From a checkpoint of a small model that answers yes/no questions on an image's attributes: soap at rate 0.0025.
Rows from block 9 of the image encoder of a small model that answers yes/no questions on an image's attributes, named by matrix and row number. Rows with one number belong to one neuron. Each number is 128 + 32 x the weight over its row's rms, rounded and kept within 0 to 255. All counts start at 0. Numbers have three digits each.
After each neuron's rows are labels from the 100 images, of 14976, where the neuron reaches its highest value: "responds to" is what is common among them. Only what is clearly more common there than usual is listed. The data: histories of elementary cellular automata, time running down. In brackets: how many of the 100, against the usual share in percent.
# fc1: MLP up (encoder.blocks.9.mlp.fc1.weight, 576x192), inputs 144-191
# fc2: MLP down (encoder.blocks.9.mlp.fc2.weight, 192x576, transposed), outputs 144-191

fc1.353:111135173151171145135152130132110175103134180121173127173141124126163117117144136087174160109142128162170244119102153131145120071143162081128182
fc2.353:185160116155170143106082158146084148125212168156109137120074182123111124138124129165139178149155088114118145140110081138144162098120153140114105
responds to: large cells (99 vs 39.9); 000 turns on (97 vs 50.1); dense start (66 vs 28.9)

fc1.91:194084200148081169120132116167107107126129152099122161175132083110185116108132055107143083202115194172105127110170157109113200131110073139171143
fc2.91:134196131150091122137185149158083072181090093159102107143147122121073121203109078144152152132157068117118148147107096068115126162152128121097185
responds to: large cells (82 vs 39.9); 001 turns on (75 vs 49.9)

fc1.117:075137167068161164130131106168169125142139093116141166093098132146136098120180166159188129119173092127107135120094139162175104097124146145094109
fc2.117:095144153165105150126063139191091098165126114153138107143117132111137118116087106192096120170138112095093069139186125178135124094132147135072130
responds to: 011 turns on (97 vs 51.1); 110 turns on (93 vs 50.3); 111 turns on (89 vs 50)

fc1.10:168185108152202091097089146129092104147087125147070112128092162149159099096165159102132159155153152176116203129114159159153107166126103124148128
fc2.10:171136131104137077092110103173170118166127105141151177107173200177088131170114164117145135118124145140143103136114126146166083077155099151152109
responds to: 101 turns on (84 vs 49.4)

fc1.507:098125094112165094139124124135095065103149104138094082150173127117135087096128158119139140146147181132113137118109148154137210100131119144152092
fc2.507:147169166102095083165094091148116155173070135127093092147121147116119117140118150159170150125120122125122120072159152148150063143125120151136133
responds to: 000 turns on (77 vs 50.1); 011 turns on (77 vs 51.1)

fc1.82:123200160140128159127175094132133102137127148077093155136126122121119119102070065164073145101203106124123148118106043133174123078099151130117125
fc2.82:130088191167134156147134139123132098166141167170157158075072145137150066119127113156119116144080114140127183134141154093114116150107137133155106
responds to: 101 turns on (99 vs 49.4)

fc1.379:109143137099089104092106107055101131075158133148055097127142166145196046126135087116126149163170122102153104117103136139134137100107159161194167
fc2.379:170112112100163121121154205168090136163158094154094104124153133147137136137190140131147160095150057086140093122119108130102061153139165075124112
responds to: 011 turns on (80 vs 51.1)

fc1.304:147066129101149121117145085221128125029130082109139095098103130084086120143149158110117123110137085118171143120170118136106200134102163151103163
fc2.304:137117106151100134106129193189134127169114161094143155074123151144141128160126156172123109109146115159095142114117150149152150147158141177101117
responds to: 111 turns on (99 vs 50); 101 turns on (98 vs 49.4); 011 turns on (98 vs 51.1); 110 turns on (97 vs 50.3)

fc1.533:088130091129175153189096104112126086052178130133112083116192147119153137123159184148185185145151063116110146160129158143134073100101065088140113
fc2.533:135164162131127139079121160154122103125124077219098119072086142128173133111112095150094088167134082099133082096075096140096072142159176121152104
responds to: 101 turns on (87 vs 49.4)

fc1.303:110185111163102172157086094088130125103116131089176130113130158112098113100122147159109129105121144133134120177147132101155108074141020159118150
fc2.303:205096119136141104114123168067046128114131095151069120124124164105155163087134066123065075159147153064127124121114107152159145102114089105113119
responds to: 101 turns on (78 vs 49.4)

fc1.384:128134152143093137109135155091110173157139113094156120133099117126160174158071068155133148133134132117164208130106105083116119143164138126132078
fc2.384:108158120169074094098156089171099102146160110140137132089121177148108109124113148119100130088212172055121116147117096167166148123110102089111073
responds to: 000 turns on (94 vs 50.1); large cells (84 vs 39.9); dense start (73 vs 28.9)

fc1.221:116105187099148198121118113093119121135111188157091100154089115128169165136157116122145108105157122160106185066134146097110135154150129110112080
fc2.221:099163108156088117125119156107097102118156095159099159122128157162094100132172126090091142074143141043163095152144183063108164140112074158092149
responds to: 000 turns on (78 vs 50.1)

fc1.279:061186143171146131114147141130135118151099142119139141059115144171124174086141117103081109160123146144179140141109150126208105114088129123134114
fc2.279:104146174126081112162190164116089133120134070149172150148172064137132117182129125123096119166082135124175111153145140050094139111161060185179145
responds to: 100 turns on (90 vs 50.2); large cells (86 vs 39.9)

fc1.15:104135152119076136126147129171138122070146114080140148138155120135149131104126052087102168155098160145130115186146126155183123130113131154104209
fc2.15:128104119095150125132127164147127124115109101154125083169120143135135126150161083151078126149098100099165078093126075143093080126102101126172119
responds to: 010 turns on (93 vs 50.4); large cells (91 vs 39.9)

fc1.527:149132143079158117109212148122118057105149094063114190164149131103112126135118181158174159141168110122135084142125134147155097142080146188117144
fc2.527:132114181134091121087216161066120204154148173140106099065119170114134113104161154173108147216158114112130119131092159163113131120101121115157105
responds to: 101 turns on (94 vs 49.4)

fc1.220:115163129134113132112100202169162150102162085096133114096127112092100120095158204110159127111124140146120213163106091123139122097107089117162110
fc2.220:153146161171148062120105123105114186094135122109068113139137110147129189170076131180078090132128144153088107098190127153079104077069170146064123
responds to: 010 turns on (78 vs 50.4); large cells (76 vs 39.9)

fc1.56:169100125134079098102098113110150148105146116171174177169200127138114129103135116099205130145143099128180136105150118218174139122092155150093171
fc2.56:176134117152103061151170109100136078155121122171084127172066129084092115195149122117108183145138165112071157187092087125198155163117101151172116
responds to: 010 turns on (94 vs 50.4); large cells (76 vs 39.9)

fc1.548:156121145144130143194096149142125157091142148098173196126174119096158099114145107132134102147127136152111030151082146088138114174128166143081172
fc2.548:149169120185144168121154090118113158144231113140130133102105174146103146186069121155098115187120184070142116149104087106052082134108087122108167
responds to: 000 turns on (99 vs 50.1); large cells (93 vs 39.9); 010 turns on (79 vs 50.4); 001 turns on (77 vs 49.9)

fc1.368:089078213120119160195140107138110111103110093061104157133114141166140131145145093123030156105160160151150131091136138129124162114111172144134117
fc2.368:142163113144140163093158159186067063171126133065125175091114168135150146057101138107109107113187099090135145080142126088129133104094045103137143
responds to: 000 turns on (80 vs 50.1); large cells (67 vs 39.9); dense start (60 vs 28.9)

fc1.23:074122123141123169072149079093145128059107103100125135125201201155127125124165136133148125102207081128086103110126141101110142106120125063109189
fc2.23:228131122059138144169137194122087119067160095171118135073125132139194109149165157148116149106130078083114111124053122128113081146131169144123156
responds to: 011 turns on (80 vs 51.1)